config.yaml
model: "audio captioner"
dataset: "short pieces for a synthesised band: melody, chords, bass and drums"
train_examples: 26041
noise_aug: 0.002
time_shift_ms: 50
n_mels: 40
hop_length: 160
input: "mfcc"
spec_augment: true
win_length: 512
tokenizer: "word"
vocab_size: 182
encoder_arch: "transformer"
encoder_norm: "layernorm"
encoder_norm_position: "pre"
encoder_activation: "gelu"
encoder_mlp_ratio: 3
encoder_head_dim: 48
encoder_fused_qkv: false
encoder_bias: "all"
encoder_qk_norm: false
encoder_layer_scale_init: 0.1
encoder_parallel_block: true
encoder_inner_norm: false
encoder_subsampling: 4
encoder_layers: 8
encoder_width: 128
encoder_positions: "learned"
fusion: "cross_attention"
decoder_width: 256
decoder_layers: 8
decoder_norm: "layernorm_no_bias"
decoder_norm_position: "pre"
decoder_activation: "gelu_tanh"
decoder_mlp_ratio: 2
decoder_head_dim: 64
decoder_fused_qkv: false
decoder_bias: "all"
decoder_qk_norm: false
decoder_parallel_block: false
decoder_dropout: 0.05
decoder_inner_norm: false
decoder_drop_path: 0.1
decoder_positions: "learned"
decoder_cross_attention_every: 1
decoder_tie_embeddings: false
init: "torch_default"
residual_init: "zero_last"
optimizer: "adamw"
lr: 0.0012
beta1: 0.9
beta2: 0.98
eps: 1e-08
grad_clip: 1.0
l1_shrink: 0.003
ema_decay: 0.99
steps: 7900
batch_size: 256
epochs: 77.7
lr_schedule: "cosine_restarts"
final_lr_fraction: 0
warmup_steps: 1580
weight_decay: 0.1
Rows from block 5 of the audio encoder of a small audio captioner, named by matrix and row number. Rows with one number belong to one neuron. Each number is 200 + 40 x the weight over its row's rms, rounded and kept within 0 to 999. All counts start at 0. After the name is the row's rms in percent of the matrix's.
After each neuron's rows are labels from the 100 clips, of 14848, where the neuron reaches its highest value: "top examples" is what is common among them. Only what is clearly more common there than usual is listed. The data: short pieces for a synthesised band: melody, chords, bass and drums.
# fc1: MLP up (encoder.blocks.5.mlp.fc1.weight, 384x128), inputs 0-127
# fc2: MLP down (encoder.blocks.5.mlp.fc2.weight, 128x384, transposed), outputs 0-127

fc1.232,106,133,195,142,246,278,242,194,203,101,235,215,197,197,185,244,219,167,243,169,176,188,169,247,226,130,238,190,165,203,243,115,237,158,193,258,227,106,230,189,206,176,176,203,226,161,180,155,208,162,190,119,248,252,121,104,160,186,200,208,171,210,205,180,284,195,145,218,173,278,213,200,190,274,182,266,196,218,203,203,237,131,231,206,210,126,190,234,225,227,215,233,239,220,174,186,206,277,207,220,245,184,179,131,236,186,179,185,271,257,211,235,177,203,211,179,203,130,148,231,193,182,208,196,208,265,259,208,246
fc2.232,115,175,261,199,107,167,300,157,231,167,245,196,221,221,190,238,289,177,196,223,165,202,180,171,157,151,228,212,188,225,260,192,173,207,197,201,177,181,174,145,161,267,193,195,273,200,193,217,201,238,119,106,151,170,209,211,194,191,163,166,215,192,193,209,246,204,182,172,199,257,253,208,248,165,215,181,231,212,246,179,244,226,217,223,219,231,151,100,168,170,125,173,205,146,211,136,165,221,271,122,213,239,184,240,115,189,250,216,280,209,219,146,175,216,178,184,202,277,226,188,248,117,206,203,237,238,208,241,148
top examples: bell-like

fc1.331,083,180,186,170,236,209,150,189,171,179,144,207,200,118,222,200,194,207,273,202,209,158,250,198,256,205,255,193,194,252,138,243,158,202,198,204,180,247,333,234,198,203,170,169,256,202,279,144,229,205,244,250,162,185,122,190,207,177,170,255,169,123,136,220,157,164,208,179,181,152,295,146,156,248,237,169,176,224,199,152,240,188,172,215,181,266,214,205,204,220,232,264,247,210,176,169,127,197,140,235,150,252,211,195,227,201,195,206,131,263,195,199,240,170,191,132,177,168,209,256,214,103,208,224,179,176,246,179,227
fc2.331,081,115,242,272,171,214,239,218,231,195,194,201,211,208,130,248,200,171,185,197,155,229,207,189,193,249,181,193,194,138,209,202,235,317,271,249,247,201,216,136,259,194,151,218,194,218,156,248,121,130,179,168,268,141,231,195,254,200,149,160,150,255,198,167,202,166,216,212,219,153,187,99,219,203,224,127,250,217,186,252,240,194,184,184,124,165,194,155,209,158,172,212,228,182,273,288,146,207,279,220,206,180,221,209,209,130,219,229,235,245,178,215,139,218,177,207,204,219,135,134,177,190,242,192,205,220,200,218,233
top examples: marimba-like

fc1.142,106,229,231,176,203,188,149,140,208,215,199,181,127,217,213,222,172,214,175,217,195,206,165,197,164,194,198,245,99,228,194,168,189,275,238,173,208,176,229,193,198,227,248,232,104,207,169,230,219,144,185,238,239,176,136,96,197,262,187,137,199,204,217,135,187,251,157,170,205,231,222,107,181,218,256,155,266,241,190,178,229,161,236,208,139,245,197,230,208,238,223,195,168,186,291,196,116,291,223,207,190,167,185,128,131,112,237,220,203,199,169,251,226,243,234,133,180,177,164,162,162,218,224,179,202,151,229,222,245
fc2.142,099,250,154,167,290,187,210,261,217,201,209,232,196,194,201,180,149,130,177,235,158,189,151,160,212,150,219,249,150,200,188,197,153,164,249,104,193,201,107,201,217,235,189,222,246,241,205,237,182,274,199,191,218,291,183,180,258,186,197,208,209,249,225,182,267,95,252,218,202,223,199,182,265,202,285,318,186,158,145,175,192,189,273,196,217,148,156,190,190,296,181,205,201,261,172,213,234,191,243,256,157,213,144,263,168,156,217,236,191,175,221,194,198,139,146,173,208,166,186,196,201,191,205,180,177,159,179,197,188
top examples: clarinet-like

fc1.330,112,195,175,240,192,221,250,214,169,133,164,213,170,187,205,214,241,247,245,209,241,91,170,185,258,198,204,227,75,220,181,220,199,278,200,168,188,221,215,230,232,176,188,152,186,205,209,203,250,203,196,196,179,210,186,246,232,207,271,227,176,203,196,161,178,173,165,154,167,203,176,170,198,150,251,205,247,200,163,175,219,144,175,159,116,196,167,194,129,192,214,204,271,233,180,214,203,225,201,227,204,232,210,259,172,199,214,135,227,134,203,216,195,210,178,161,172,208,202,179,183,241,215,204,94,64,235,357,239
fc2.330,120,206,162,198,178,225,158,163,190,244,212,186,204,216,250,139,210,208,206,163,234,213,177,212,145,181,214,224,235,164,225,180,247,133,149,230,176,193,222,167,188,177,195,194,244,200,226,152,156,191,160,239,178,223,245,230,189,202,194,210,213,189,149,230,241,192,156,189,210,184,163,289,171,196,242,244,267,188,207,220,109,400,160,231,199,119,219,211,191,135,174,172,213,159,254,190,219,133,194,189,147,195,259,184,193,205,171,159,131,298,148,175,191,151,169,261,237,149,210,221,166,289,220,197,208,196,212,249,211
top examples: kick; drum pattern: bossa nova

fc1.75,101,182,140,149,170,183,146,150,224,159,205,174,104,186,231,195,143,198,181,270,222,264,179,201,255,256,179,208,173,227,226,169,182,178,241,192,232,141,109,173,199,153,147,200,143,188,143,149,175,206,146,158,191,131,230,163,173,144,177,171,215,234,208,142,305,222,217,246,252,162,211,182,241,231,210,130,209,195,195,146,304,220,185,145,167,202,204,183,114,208,196,251,186,203,212,175,249,275,219,243,282,186,245,202,152,224,182,191,265,178,197,245,221,176,251,134,213,243,197,209,217,183,150,170,206,240,218,218,221
fc2.75,105,233,206,199,168,153,215,187,160,199,158,133,219,141,218,171,230,200,219,233,182,248,124,154,180,257,168,163,193,155,203,264,177,208,206,213,190,153,171,213,188,131,273,226,165,249,199,246,213,277,238,125,159,228,218,203,225,197,262,228,191,156,211,219,359,211,182,225,232,227,126,187,150,210,234,156,261,245,200,206,190,232,169,281,190,208,199,185,181,211,190,194,171,160,190,206,213,183,232,258,336,203,211,127,181,135,263,180,187,199,178,184,211,203,211,161,144,212,133,130,219,232,209,227,261,201,210,178,178
top examples: clarinet-like; thin (high-pass)

fc1.265,105,163,200,206,249,197,151,173,293,237,186,178,181,200,202,239,211,217,233,211,233,116,252,196,198,198,137,125,211,279,146,219,117,208,182,225,196,214,112,183,195,241,229,278,127,216,216,253,264,155,261,197,254,188,244,162,201,152,138,198,219,176,180,252,193,161,187,156,253,119,185,219,149,220,342,208,184,192,204,251,249,199,157,169,142,217,225,208,209,202,188,161,245,202,198,202,238,242,250,184,196,175,219,195,205,176,169,93,279,175,232,205,193,136,193,188,197,222,193,226,217,207,186,224,201,175,130,195,222
fc2.265,101,133,225,193,219,193,155,125,217,278,207,185,185,225,198,210,191,200,300,222,220,169,192,131,141,191,202,204,164,229,167,192,205,111,181,201,154,168,199,94,138,252,296,240,199,259,205,176,245,208,215,201,225,146,212,262,212,157,190,226,105,237,142,181,205,234,198,223,217,240,199,199,167,140,191,152,192,153,217,242,242,214,220,201,171,168,136,155,237,198,275,204,239,217,179,272,288,167,201,192,217,187,165,207,121,181,182,303,195,242,178,184,176,258,228,195,250,207,242,179,288,190,186,221,180,191,183,195,186
top examples: bell-like

fc1.229,100,141,193,92,249,232,264,197,206,264,253,175,153,188,191,168,237,231,235,283,253,174,201,227,222,194,136,205,152,264,191,229,229,151,200,262,237,132,175,201,238,157,128,122,180,183,196,210,126,189,284,181,177,140,213,221,195,218,205,158,119,194,201,222,235,202,183,162,208,264,194,199,201,223,202,246,244,254,213,217,222,190,193,223,191,167,214,243,185,200,223,282,244,258,190,200,156,219,149,183,179,222,188,239,142,126,160,272,163,189,176,260,170,225,187,182,160,192,212,196,246,128,133,161,157,240,158,259,165
fc2.229,099,215,237,227,174,182,209,221,261,150,232,194,252,239,164,287,174,170,221,223,129,179,207,196,275,171,188,158,109,195,136,246,202,187,186,208,346,221,136,207,236,196,270,183,175,212,186,203,218,206,222,271,349,202,222,156,144,156,182,180,204,178,129,125,180,252,258,263,184,257,139,202,200,218,222,175,205,160,215,204,120,192,216,213,192,137,212,187,175,194,196,179,157,201,195,185,135,202,209,170,211,204,206,176,201,222,225,167,178,213,239,193,293,123,213,225,223,182,190,194,188,224,198,155,180,218,232,236,181
top examples: clarinet-like

fc1.87,102,122,192,214,196,271,214,186,135,182,292,153,162,224,201,210,210,244,223,197,245,217,253,197,206,197,148,191,201,224,188,115,211,191,250,263,188,192,210,207,226,243,211,196,192,251,227,201,275,215,184,191,284,193,185,216,225,143,108,201,207,200,195,197,231,245,65,239,282,216,196,254,245,203,232,139,229,220,178,210,198,231,219,228,125,158,88,254,169,235,179,227,197,196,134,164,114,207,163,201,204,124,199,193,186,198,185,145,216,180,204,192,197,245,143,173,211,186,208,143,216,189,269,128,221,152,186,189,170
fc2.87,098,178,222,233,208,244,196,199,177,255,203,191,236,207,177,207,189,185,211,279,168,232,263,295,196,115,204,260,180,181,245,203,156,210,215,221,176,264,115,208,209,270,133,225,168,218,202,156,209,222,183,175,140,242,174,258,241,147,141,155,88,251,191,207,207,197,150,207,235,192,214,186,304,232,191,192,129,219,178,192,178,280,201,152,178,182,202,263,160,217,226,181,328,227,164,209,125,196,210,142,179,201,195,194,190,162,229,171,208,229,223,241,198,227,218,142,202,220,165,199,182,131,227,173,152,169,206,241,129
top examples: harpsichord-like

fc1.310,110,233,123,246,207,172,207,105,218,260,219,231,156,232,209,201,221,236,213,208,200,170,185,140,211,214,161,186,157,255,215,178,165,228,207,235,256,247,224,150,194,257,185,182,194,192,204,254,247,188,213,227,191,193,149,156,153,192,164,164,195,214,246,200,208,110,169,100,207,144,182,222,198,195,254,186,174,164,212,247,215,210,165,209,178,258,189,118,218,217,227,167,257,199,48,195,203,193,194,165,240,210,213,255,127,199,210,141,182,112,220,251,239,238,213,88,141,159,217,170,236,174,193,157,179,238,216,254,223
fc2.310,118,182,170,168,259,193,225,181,239,261,154,197,153,207,200,247,233,171,231,273,268,195,170,154,146,175,169,152,197,282,151,188,219,174,249,121,244,201,175,177,266,184,185,143,177,232,214,252,191,234,207,249,282,106,281,237,265,204,180,211,182,225,93,147,127,285,225,233,228,236,209,183,157,180,223,119,218,199,177,168,189,211,160,152,140,170,181,228,180,154,156,141,196,217,234,203,208,230,218,125,217,183,202,184,239,213,272,225,189,150,196,217,193,161,214,205,205,219,213,198,255,228,235,181,208,189,139,263,228
top examples: bell-like

fc1.18,110,189,148,222,267,167,154,164,212,207,196,96,227,246,162,195,233,175,187,211,248,203,216,200,144,235,167,240,214,161,230,230,230,192,176,200,96,207,227,195,195,207,213,221,190,240,279,151,175,207,221,136,222,241,239,201,168,190,221,167,152,216,168,241,219,211,248,198,220,199,268,128,175,210,235,178,250,201,240,243,237,245,205,200,206,177,142,133,205,250,260,132,186,259,186,97,133,251,167,213,224,229,153,144,217,200,160,185,218,238,210,206,197,99,235,172,152,177,148,176,241,192,327,194,157,225,257,163,196
fc2.18,119,280,230,247,138,185,218,163,212,159,168,213,266,195,163,165,307,184,194,237,237,175,211,239,152,184,190,218,223,139,209,178,331,201,196,159,189,150,252,192,175,214,317,195,247,183,235,202,200,206,184,151,176,233,145,212,197,249,220,172,235,250,200,201,213,163,195,158,201,210,174,189,178,179,189,182,176,202,180,158,161,192,189,256,194,150,212,223,262,121,198,187,213,208,191,172,210,116,149,231,206,215,78,138,187,140,217,182,166,275,220,216,201,184,197,285,225,284,192,241,173,216,173,174,185,165,194,256,266
top examples: kick; drums; rimshot

fc1.154,097,215,152,229,192,214,221,194,249,215,246,188,206,195,219,223,148,219,214,247,260,162,216,112,226,218,219,221,211,236,203,230,138,239,145,155,223,134,199,216,197,214,179,216,220,195,231,196,205,216,209,78,167,230,193,226,222,147,226,204,272,232,209,190,220,202,223,215,207,230,172,214,260,219,188,185,231,167,110,186,200,126,203,178,60,171,149,199,188,240,137,198,193,201,190,81,95,185,208,245,194,255,236,172,218,177,252,232,180,86,248,168,233,153,221,194,224,162,168,200,216,227,209,164,138,194,277,215,191
fc2.154,092,140,188,214,128,205,214,163,247,177,197,144,206,214,258,222,184,162,160,205,239,104,175,320,215,216,231,203,198,199,225,227,187,190,195,194,100,227,170,194,206,130,126,153,208,180,203,204,257,157,274,221,222,149,220,191,203,277,100,176,200,209,177,185,193,215,195,176,217,196,196,175,145,212,273,208,229,211,213,198,198,210,130,120,234,215,263,210,186,233,168,159,217,247,183,148,327,297,222,122,183,180,151,215,188,165,171,139,224,212,211,267,216,207,169,212,192,236,192,186,223,228,192,253,231,202,243,223,199
top examples: marimba-like

fc1.35,100,129,174,235,275,238,230,147,188,96,195,17,255,174,227,220,211,198,178,234,192,208,213,220,192,201,132,232,162,121,202,225,277,169,137,222,146,225,205,134,218,202,229,190,213,191,181,222,190,223,191,174,239,197,206,162,252,154,191,198,208,264,207,242,236,222,209,204,256,206,279,229,202,273,192,124,237,213,204,221,260,213,165,239,200,152,238,172,192,203,211,168,206,169,184,142,166,183,167,223,213,205,139,122,196,174,137,154,219,219,238,209,145,206,226,167,163,200,169,220,161,143,263,167,182,170,213,204,161
fc2.35,103,252,214,156,196,210,207,148,288,206,221,184,224,257,221,182,275,141,139,215,216,215,154,219,245,213,215,289,202,186,186,208,240,180,178,180,216,138,154,121,169,158,306,185,196,194,249,169,215,206,158,254,217,194,209,256,209,250,201,230,268,180,171,204,155,237,205,143,146,201,180,179,266,135,236,194,138,174,169,133,187,196,156,314,204,202,232,161,241,222,243,205,171,241,238,201,186,142,202,216,236,124,103,144,192,192,171,200,142,274,210,189,241,219,224,204,241,198,192,212,232,169,200,186,194,126,141,198,168
top examples: kick; drums; clap; rimshot

fc1.8,111,79,126,188,170,239,169,151,148,205,223,243,152,192,157,174,206,188,213,198,232,229,223,187,260,289,183,215,182,209,241,219,214,263,291,217,207,160,191,261,155,148,167,186,175,254,234,204,159,187,230,200,289,236,119,202,216,267,215,176,191,242,176,260,226,199,278,168,203,138,189,219,182,204,168,184,211,199,181,246,217,168,200,181,217,226,117,225,217,206,190,207,256,241,281,182,153,208,127,190,181,203,220,210,244,147,220,108,204,212,127,235,94,195,159,178,182,228,223,170,181,199,208,262,242,152,198,211,180
fc2.8,118,188,214,199,225,151,200,123,226,225,191,233,185,115,142,224,226,144,210,179,229,247,254,145,195,240,129,202,147,207,271,145,204,122,186,215,199,215,256,251,198,127,244,222,223,215,156,161,190,253,193,213,121,188,212,227,224,256,250,156,166,226,213,155,200,256,189,182,193,290,198,189,190,137,130,154,234,194,176,173,124,172,248,217,205,113,255,212,211,200,226,270,191,194,184,215,229,271,267,249,197,189,184,202,288,250,185,196,184,156,206,223,206,268,183,255,218,249,197,236,219,180,148,127,170,234,168,171,225
top examples: marimba-like

fc1.377,091,209,171,155,188,219,203,203,171,190,191,187,173,223,274,216,175,237,197,214,135,173,185,149,219,171,141,182,113,244,232,245,188,196,271,152,154,214,157,171,239,120,197,175,169,173,216,214,207,240,200,186,182,237,251,127,222,88,186,202,187,181,165,219,237,192,243,196,226,152,166,188,211,262,125,195,225,248,235,217,221,180,188,146,202,235,203,142,173,232,281,295,178,198,236,196,224,192,319,180,205,207,185,145,271,203,226,100,221,248,227,204,244,193,145,193,167,246,132,235,212,167,245,224,258,194,168,193,279
fc2.377,093,217,209,248,238,252,168,143,195,309,161,182,184,238,178,204,114,165,206,225,192,200,216,203,193,229,153,230,147,128,157,221,163,179,226,235,232,231,197,288,226,231,205,154,172,164,151,229,260,199,213,212,219,229,213,142,227,231,250,236,197,197,212,186,211,201,194,251,199,211,194,212,154,221,218,239,161,239,220,102,139,270,109,195,130,181,203,212,239,176,179,258,199,244,123,211,198,251,95,227,229,167,189,197,233,188,184,242,147,179,117,209,132,126,181,212,227,215,232,179,240,230,186,265,204,282,161,156,217
top examples: harpsichord-like

fc1.108,094,245,150,152,187,114,171,139,165,197,224,226,134,196,256,260,193,197,196,188,238,198,241,141,144,197,207,128,205,202,133,255,232,221,244,213,200,251,158,193,236,221,174,210,142,237,165,245,216,149,203,221,233,193,178,235,253,192,206,214,291,215,182,245,227,159,195,190,240,208,190,134,212,232,231,96,191,246,176,243,212,194,126,104,215,245,235,199,141,193,197,110,250,250,259,242,165,172,281,99,153,201,209,172,233,232,216,204,198,242,249,228,213,240,214,164,205,224,163,149,181,225,230,216,230,214,256,177,189
fc2.108,088,230,199,229,221,106,222,259,193,194,234,208,179,198,177,168,191,200,371,187,167,199,131,199,213,167,225,155,252,203,217,253,279,212,114,119,171,185,233,243,200,202,170,243,196,125,173,220,178,194,186,200,164,130,194,190,208,212,175,213,230,225,196,179,215,186,193,214,211,229,204,241,152,211,206,228,259,155,230,195,201,246,213,203,188,236,177,233,161,234,182,142,164,202,138,199,200,227,121,101,174,270,157,199,154,197,201,183,229,169,178,236,210,177,221,197,206,201,249,143,198,198,239,218,167,332,288,244,215
top examples: harpsichord-like

fc1.360,099,147,181,254,181,192,207,58,159,221,148,158,243,225,199,83,163,208,201,218,252,183,144,160,277,229,164,224,103,170,206,216,215,174,225,242,236,225,194,269,128,206,254,197,176,186,169,185,176,187,205,219,203,233,210,188,263,195,189,206,133,261,206,206,211,250,205,236,203,251,166,202,188,219,190,108,167,189,170,167,133,189,159,200,223,197,182,172,236,268,237,256,289,181,142,246,206,210,85,193,184,192,199,174,240,178,203,237,231,179,188,223,194,280,241,193,180,179,178,243,166,201,185,252,190,147,216,220,218
fc2.360,102,221,236,210,177,222,228,217,214,205,181,216,192,213,132,263,219,196,117,208,184,223,241,195,172,198,141,240,206,205,228,208,129,276,242,236,184,181,195,245,208,199,235,210,168,170,178,230,196,132,109,175,212,166,224,352,117,227,183,230,191,265,192,204,214,232,123,165,201,155,200,159,219,164,150,229,246,178,151,287,121,160,292,266,158,136,171,202,269,157,259,169,162,198,196,207,212,253,248,195,167,216,196,210,202,195,173,277,189,182,150,201,197,183,210,238,210,204,191,109,226,229,198,199,204,246,200,239,215
top examples: marimba-like

fc1.128,095,168,189,223,268,176,172,159,202,210,184,181,222,233,207,206,113,211,196,202,219,193,181,179,151,152,230,215,231,219,182,219,234,217,163,173,168,242,224,206,270,225,163,225,157,210,227,289,192,238,204,146,153,283,214,186,237,214,189,183,133,251,215,293,204,158,195,174,265,177,235,203,156,161,234,145,299,179,214,205,210,226,179,166,196,302,227,94,110,200,227,216,199,193,132,121,163,186,179,211,211,268,112,211,193,156,161,233,245,222,209,234,208,198,186,116,143,243,190,213,190,181,262,192,203,282,219,198,172
fc2.128,085,185,229,169,206,199,204,204,227,135,227,178,266,192,158,157,208,198,191,158,218,199,174,316,208,190,201,161,139,61,149,219,294,203,244,208,182,187,233,204,288,196,256,197,196,194,247,238,158,201,263,252,174,238,170,145,192,239,224,173,196,202,189,240,165,201,187,163,183,179,200,184,145,238,232,130,186,215,173,149,178,183,178,205,227,216,219,220,281,210,223,171,198,206,161,241,204,172,256,182,193,197,160,117,233,161,186,206,195,339,220,239,189,207,205,174,209,238,216,205,183,210,175,165,103,237,141,124,267
top examples: marimba-like

fc1.311,111,176,195,164,201,198,209,173,195,187,200,209,189,193,209,238,208,210,197,197,256,184,187,169,224,109,234,245,129,198,225,232,158,241,177,133,211,246,200,184,247,203,240,213,203,203,93,250,304,229,236,201,270,268,182,200,244,233,190,210,173,190,226,198,235,202,178,160,220,175,201,196,220,173,200,165,206,190,200,185,237,0,165,172,194,196,209,214,215,178,241,182,242,254,128,263,168,216,262,261,175,191,268,261,195,161,158,183,187,140,212,230,142,195,195,151,199,199,186,191,181,199,227,233,162,224,137,236,203
fc2.311,131,218,160,233,203,216,195,198,109,143,207,223,223,190,195,203,201,220,191,146,177,259,175,198,148,157,175,212,211,200,216,132,234,135,171,193,253,188,215,189,203,179,183,186,205,177,233,199,190,181,170,214,204,201,225,237,241,245,223,209,185,196,129,196,204,163,137,207,192,209,143,212,164,208,235,232,289,201,217,199,192,306,177,214,188,134,253,152,193,92,167,229,246,193,251,230,202,91,148,228,159,168,256,216,195,191,169,201,174,273,161,173,195,186,192,230,236,125,213,196,177,282,239,225,198,193,211,368,119
top examples: kick; drums; muffled (low-pass)

fc1.231,110,212,202,184,157,233,158,187,268,213,166,126,208,227,237,204,208,109,197,159,182,192,229,140,245,162,198,218,194,198,206,241,77,186,201,64,240,274,196,206,209,221,194,150,196,218,228,235,185,155,245,143,259,162,218,232,200,243,251,143,148,201,216,176,198,171,121,201,181,240,206,191,189,202,262,172,210,188,179,189,212,233,188,187,186,180,206,187,209,228,257,174,246,194,109,230,174,217,162,61,233,176,183,199,189,195,230,226,206,196,233,229,250,200,288,165,225,219,269,203,267,203,220,106,189,240,178,185,180
fc2.231,116,126,204,206,223,234,213,172,240,179,166,229,223,188,193,278,204,215,196,234,210,271,202,186,179,282,174,199,240,246,235,175,136,139,177,229,179,171,277,207,179,178,215,172,187,250,251,209,136,183,271,200,125,166,234,221,191,270,262,165,195,244,215,228,123,199,198,178,202,185,263,154,247,172,181,189,236,257,178,200,203,191,183,147,144,174,161,106,216,235,212,138,244,197,258,202,201,212,359,152,117,286,185,186,247,224,203,159,148,198,194,204,194,231,150,195,210,192,236,174,196,204,163,140,222,183,199,174,177
top examples: bell-like

fc1.335,115,181,106,185,203,196,240,211,260,145,194,174,181,197,186,205,244,204,185,158,209,180,179,180,112,143,210,159,253,194,251,210,105,203,179,191,150,233,178,214,161,195,317,145,212,293,193,213,203,153,247,157,176,227,257,211,211,152,339,164,164,183,203,197,192,150,204,223,163,200,231,233,191,294,171,193,171,217,195,218,235,219,175,183,185,211,148,219,282,204,199,145,226,218,229,198,215,165,268,169,198,207,210,140,203,135,206,144,193,202,194,200,177,163,198,120,258,118,212,249,214,241,252,170,176,178,237,245,229
fc2.335,137,277,94,200,178,239,209,201,175,196,220,150,260,253,169,150,210,174,198,204,209,223,241,168,184,210,231,166,248,125,249,154,207,192,212,151,157,134,198,200,130,162,241,144,171,191,272,138,189,196,180,227,171,141,217,250,188,221,282,205,184,198,136,196,202,192,194,209,165,218,202,226,285,202,193,175,181,252,207,152,255,162,189,303,267,153,221,185,304,244,194,224,168,277,230,204,171,134,191,228,242,184,150,170,167,205,131,201,191,230,181,249,251,175,207,180,265,148,178,257,239,190,232,225,182,179,140,211,229
top examples: kick; drums; rimshot; open hi-hat

fc1.324,112,132,193,197,214,181,224,183,281,167,211,199,210,226,205,124,219,156,205,158,226,162,123,149,199,157,159,122,155,173,154,181,165,199,223,196,254,249,199,226,190,115,127,166,158,268,153,197,174,236,267,221,218,236,207,95,182,191,203,183,123,197,243,246,233,151,186,233,191,147,203,188,130,208,225,205,198,251,177,270,203,263,201,148,189,210,192,239,206,250,247,192,245,270,209,224,190,284,159,187,151,124,168,188,252,192,216,164,240,240,229,206,139,242,227,178,148,151,164,142,170,167,255,219,214,236,202,222,236
fc2.324,105,190,188,238,278,260,236,234,172,203,180,194,197,257,239,192,223,247,190,190,200,187,182,210,231,130,165,183,234,198,215,201,201,191,246,129,166,265,189,254,126,184,174,168,154,211,282,172,191,247,227,147,206,222,229,198,201,130,238,300,173,233,147,196,241,163,229,259,201,195,185,172,180,196,198,160,203,309,203,214,215,181,173,275,204,280,220,209,183,201,156,201,234,219,205,182,220,113,223,173,180,300,111,153,177,213,199,206,145,179,178,192,215,280,116,200,201,126,206,134,212,205,273,161,196,135,162,228,194
top examples: key: G# major; key: G# minor

fc1.84,107,149,188,216,311,213,224,236,197,179,226,165,184,262,223,189,206,178,190,182,161,160,169,179,241,169,189,179,200,175,199,222,210,242,176,121,107,244,236,249,215,149,121,170,134,197,253,243,205,263,196,176,155,212,221,150,228,266,236,207,237,251,175,242,233,152,206,167,212,201,199,240,195,220,215,171,231,192,217,223,205,139,189,123,191,254,214,198,111,253,178,191,186,215,161,100,157,193,151,184,200,258,226,240,199,214,196,215,242,91,230,224,185,206,231,179,202,186,153,264,223,96,180,236,177,258,251,165,273
fc2.84,106,133,255,177,204,239,183,138,149,251,225,200,272,183,113,226,244,158,212,189,208,188,190,300,246,182,177,223,223,165,181,219,224,254,216,270,137,221,208,149,247,186,248,195,166,160,177,212,207,236,231,255,226,184,186,130,191,148,114,235,149,184,203,279,233,210,150,179,245,151,193,230,238,242,188,184,104,207,206,146,215,171,230,148,204,235,186,267,168,193,240,205,209,155,124,202,198,215,251,196,231,198,238,119,260,156,260,212,189,275,202,185,172,121,157,165,167,229,222,190,165,149,194,213,170,236,183,170,243
top examples: kick; drums

fc1.271,095,190,217,201,201,232,221,147,250,196,155,231,188,145,172,284,155,182,223,115,166,148,119,183,181,157,249,179,121,217,202,217,170,249,113,178,225,211,189,175,201,232,186,199,183,266,160,266,285,253,263,189,223,217,181,205,186,264,158,190,221,105,236,238,244,187,141,164,218,139,248,233,77,214,178,148,235,199,215,186,255,206,173,215,277,259,182,172,210,196,169,212,264,196,210,238,150,248,229,175,243,145,195,167,217,207,269,200,214,183,179,223,165,178,202,152,199,163,245,234,243,210,208,216,178,228,182,259,154
fc2.271,096,190,205,185,206,177,222,220,196,206,144,223,213,202,164,203,198,239,265,163,194,212,179,200,105,149,285,178,270,305,163,191,214,143,216,234,248,176,128,174,218,228,195,253,237,204,304,163,152,213,178,198,159,159,116,168,224,158,144,229,160,145,131,194,159,206,188,205,233,205,249,144,165,161,229,225,239,199,242,237,159,319,203,236,244,123,200,196,202,183,182,140,182,196,116,188,199,167,129,256,150,224,180,246,224,231,183,203,211,169,216,181,212,175,239,204,190,230,255,234,216,201,188,290,149,224,195,211,218
top examples: bell-like

fc1.74,104,239,216,215,221,182,205,166,181,187,253,275,192,221,209,180,206,185,158,194,269,202,209,142,222,191,168,194,203,34,172,188,236,174,267,174,168,170,248,206,188,208,250,143,208,203,211,245,213,192,204,214,192,284,183,189,216,203,255,137,137,210,231,234,218,175,126,140,174,163,173,254,197,251,252,211,194,205,176,187,166,206,172,238,248,198,211,200,193,220,183,205,154,188,239,212,210,181,192,176,216,142,135,172,243,198,264,209,187,227,218,293,145,235,244,73,242,282,160,193,118,169,225,108,168,183,219,211,176
fc2.74,113,211,226,176,182,140,200,125,276,191,181,224,193,237,229,182,221,162,140,187,196,217,194,222,166,220,161,342,247,207,160,196,201,190,139,130,234,104,177,124,147,184,227,240,219,273,201,217,211,207,196,200,272,200,179,243,219,273,171,229,231,196,131,201,225,184,192,246,190,150,221,207,281,148,216,244,227,212,141,234,220,213,190,253,215,236,239,170,232,250,204,164,201,170,194,259,165,200,209,164,165,191,170,143,218,195,171,158,173,209,137,187,206,261,237,162,257,186,252,154,305,167,198,215,164,163,130,247,170
top examples: kick; drums; snare; closed hi-hat